A small segmentation model, trained from scratch.
Model: 1.12M parameters, activation swiglu, patch size [2, 2].
Data: trained on small charts drawn from random numbers, 50862 training examples, 25.4 epochs.
Rows from block 2, named by matrix and row number. Rows with one number belong to one attention dimension. Each number is 500 + 50 x the weight over its row's rms, rounded and kept within 0 to 999. All counts start at 0. Numbers have three digits each.
# v: window attention query, key and value (stacked) (model.blocks.2.attn.qkv.weight, 96x48, the v third), inputs 0-47
# proj: window attention output (model.blocks.2.attn.proj.weight, 48x32, transposed), outputs 0-47
v.3:619526542550388598487519501534478493495457515481552424547534419462444440512537489579485577464576436523542542530458484460453553486537475485437548
v.4:497449405469517448502543528499490578485511476537551466458539519611452472508451467451607551530584486582501446505522472463465516559599520464386530
v.5:538437542457443556487527496494472569481475524572538454419455539539471542436564508504496446489524415546463499354496462467576472504521407459557582
v.6:421499484530475486456455489587500469324531549399505514484431494578476488488481448515508531472553513522505478382466533452504500477520500399526447
v.7:471564396498511516399444540484410473503481493534547516541534553471502487565466533585497453437527397369450472500586556513481513466538537478453494
v.8:414569514514496526528442492467598574573504482472448489400507556490550565422544488504548600487477511543476464426491431510478480447386532526535550
v.9:575554573496503510436577466480462512483447495476534464506534511549384447544431439411507490538426483511520502519516515528551403403469398560446495
v.10:448514423484360447460463436487533561575467421457471530575441512471574470470516512509511478463562424457449533429546589506501479436450511465516463
v.11:524503440572433527522531515453621455551598500441498540573537443508500420414553535566425539465550488538501437483479560521456481556506438461451466
v.12:493493454445517600452526473503528560525524508477549459441473442584478552567548592473485400497483507455483460423587520436567562479525419421474539
v.13:505598554440455594480483476505503442528462526438518540487442404570570472555526533464486419558477542500475540509488487470488520448329500489462511
v.14:511463390423461533569532528518498593486453436494485484367480580491534520486527455531523559466499583420447574416494460447558513529513515514482538
v.15:618567570554492451525499538505500492515528509451490567454416504473574503513451485557461539536537417542513541593496522547534526401500512606580551
v.16:566500487548498497506514458497424451534544502479520533544531573431569443472478566525405509504529430371481561542528485520568508454514637505432542
v.17:559489502436515507508496474505549532482460463530457595506509464509536561506516498564350583557542563468502562495535376503514535454416590532468470
v.18:540405486529437553524499501531510445421444515458489544555442506482601443462443419482493516447540585531477499410429538546541416523460431454491438
v.19:466542513420413496453505419510589491489503479485571482508538434421591530470570491465474520535413470475497539405478595499545515418417440506492486
v.20:519426528616471555490416500553480525544538495506411512479497453573420526586557545531446600531554587450558483498516460459531543545500554464500538
v.21:519563508443567451463519493431477516456495448433515554480525521528409444466383525527452527453462549554594452521499509456389460503533493495486377
v.22:524469442513555493585499536493451571454466448523531483557485589442488465508444471550534572588465526390503578518544464531497491535428528619432478
v.23:493530509437452564542560514562455516459475502499475497549518526557588533479418439490499470536427539525512461434459565489512302523493476521437466
v.24:472524516585514527445606482504479465536511498455534606496573525516469382579523424540459492414518513461536486489492497576396453495490523538477593
v.25:531553516543453515418457574486420467594571496591466475437513529531538470395535491528447485501508433445526505523529501561581536442494597570517550
v.26:480511402424520511463515515486484571634443386521532551493488465582486468566476515490593475426534530486460433520509583538480503567545463529504549
v.27:480534528524466561478503519461419495523502485486509525447526537491506537503478500433439479464357547488512509437573670555582545400513463512492491
v.28:475529399455482527554542536493427525533414467472526580499430547549547583541454463450522425508469494583453527474545498549413538459454448409440488
v.29:536475491502509552524533528472401485514468526473555554438492448453459391524396538521579371458484509527502434522556472484509487532478475612538583
proj.3:478472467515508496513563540459489485474558483535538456482575441552474459547467591479553408473595518509424420412434561442471511421526483483509614
proj.4:521456513515551522503577499524486437648527536498514463582378400512511445443434524539537479534510530498433534433555470421451458471468479546515499
proj.5:453511458481567409485548534494437431610560534491486507608541489491459503535451418486567559447532508486426454559546471401445576493512479504464531
proj.6:538438504526537530550590583470505503632459417572543461502540521502533586537517528525526521464600487501425512541617457527523490533494522574528514
proj.7:478509516522454495556534573524515509474506470467421505423548531543498426507552650444531430497512558572600472525462485528465500438527450522514380
proj.8:520475484465539460552458493471534503444549489616497600646437518463449625478475467437465541489465455490527602532507560516522480485478513511527450
proj.9:490430522496601515444432432505476509516531518409490529415520458405471501459501469546453499486470579563413447560448534421498504572434472452539567
proj.10:412475448486535526528542537562469462352518527534446564498518449452529575482470553499505571486532440478534524482530402534453522440582495560544413
proj.11:512459454503514471449523585568434522453572502520534473442429498484548505554417453442549502536642448461452510465530478479397470450446577459511472
proj.12:562524478514501441573511524566435426589492589381509448507542567512516495450443477460491517423550504491414464568508498521457563497470394473521458
proj.13:531465494531465502572451416535476538454493583462500458480598492420569574463526487505402582475452427481459453597481543532542529531458487498583553
proj.14:483532508433522480470562475451512464592493588497517461612477526514460515452463565473526473431498508430542498614596416508522535456442412482556535
proj.15:419478534493490555473539475547384447393461465557507514528649514406510494497576525503516407459550531496492477529504483407494553497526530480461515
proj.16:443517519518410510484471551528462505399498490579452493509547507544531408505534538496510367489486555565646458472477500541470450493442465563532459
proj.17:433478471510532482547452472459477531447524540543579422555501504560563460471571530485480448479462510445610484540520609657509495550496530477488550
proj.18:451455541501531438346565517552453478574537522575544562459507506484586528488524505493508582521542444513474461540602444433475474528481491518544583
proj.19:491493473511544498480488553506492502393511549517376533448564491512488546538471484475495594499474463448546529615464482625489558478493551420585555
proj.20:523522522454477486557502589416483496506525480521662495588434569552465499515523473524492418450588476496458435443506572508444526484504466580453525
proj.21:584484478490583570558428436481519473568432578556519457445457467492568519499533554507490493533528551536359493478442519515586497509569580515517473
proj.22:462460528512488464446468450445613518494465546546454508510451458473394452456546562508463462462408568510622420543492461534531456452472516479564559
proj.23:495464515502596523474543462471454501582454576500459483436463537464522530506477430453494600542447460548487504594579460427471484515439555576615516
proj.24:471386492522456429467453566482437519444484524555514465522496525443494467488485602554477466593518542606519402572476484465567485554458583467494487
proj.25:457543525484487550516486557475438566374496479476445557551536547491491416613539517516502413477481515579563521512491521413451514461433472589457452
proj.26:509450455473544474450505498572436411540525645456480518523453474457540485438497591531464587539506462531398482516478431413482565449508479496506458
proj.27:562584546487510547383451481517446528468509517448437612457535573523499572530583555512484519475544477584450488590455454511479501509472464538564434
proj.28:511477531524487493445496384592438436544604561423454509521531478507514604439486558497477599503494434517431467523508451478488473495460494551584442
proj.29:571497561502440426459466439548536429565490489536433464501530506431483426501520504546453476497450536552409418525416513384554480499500418488432524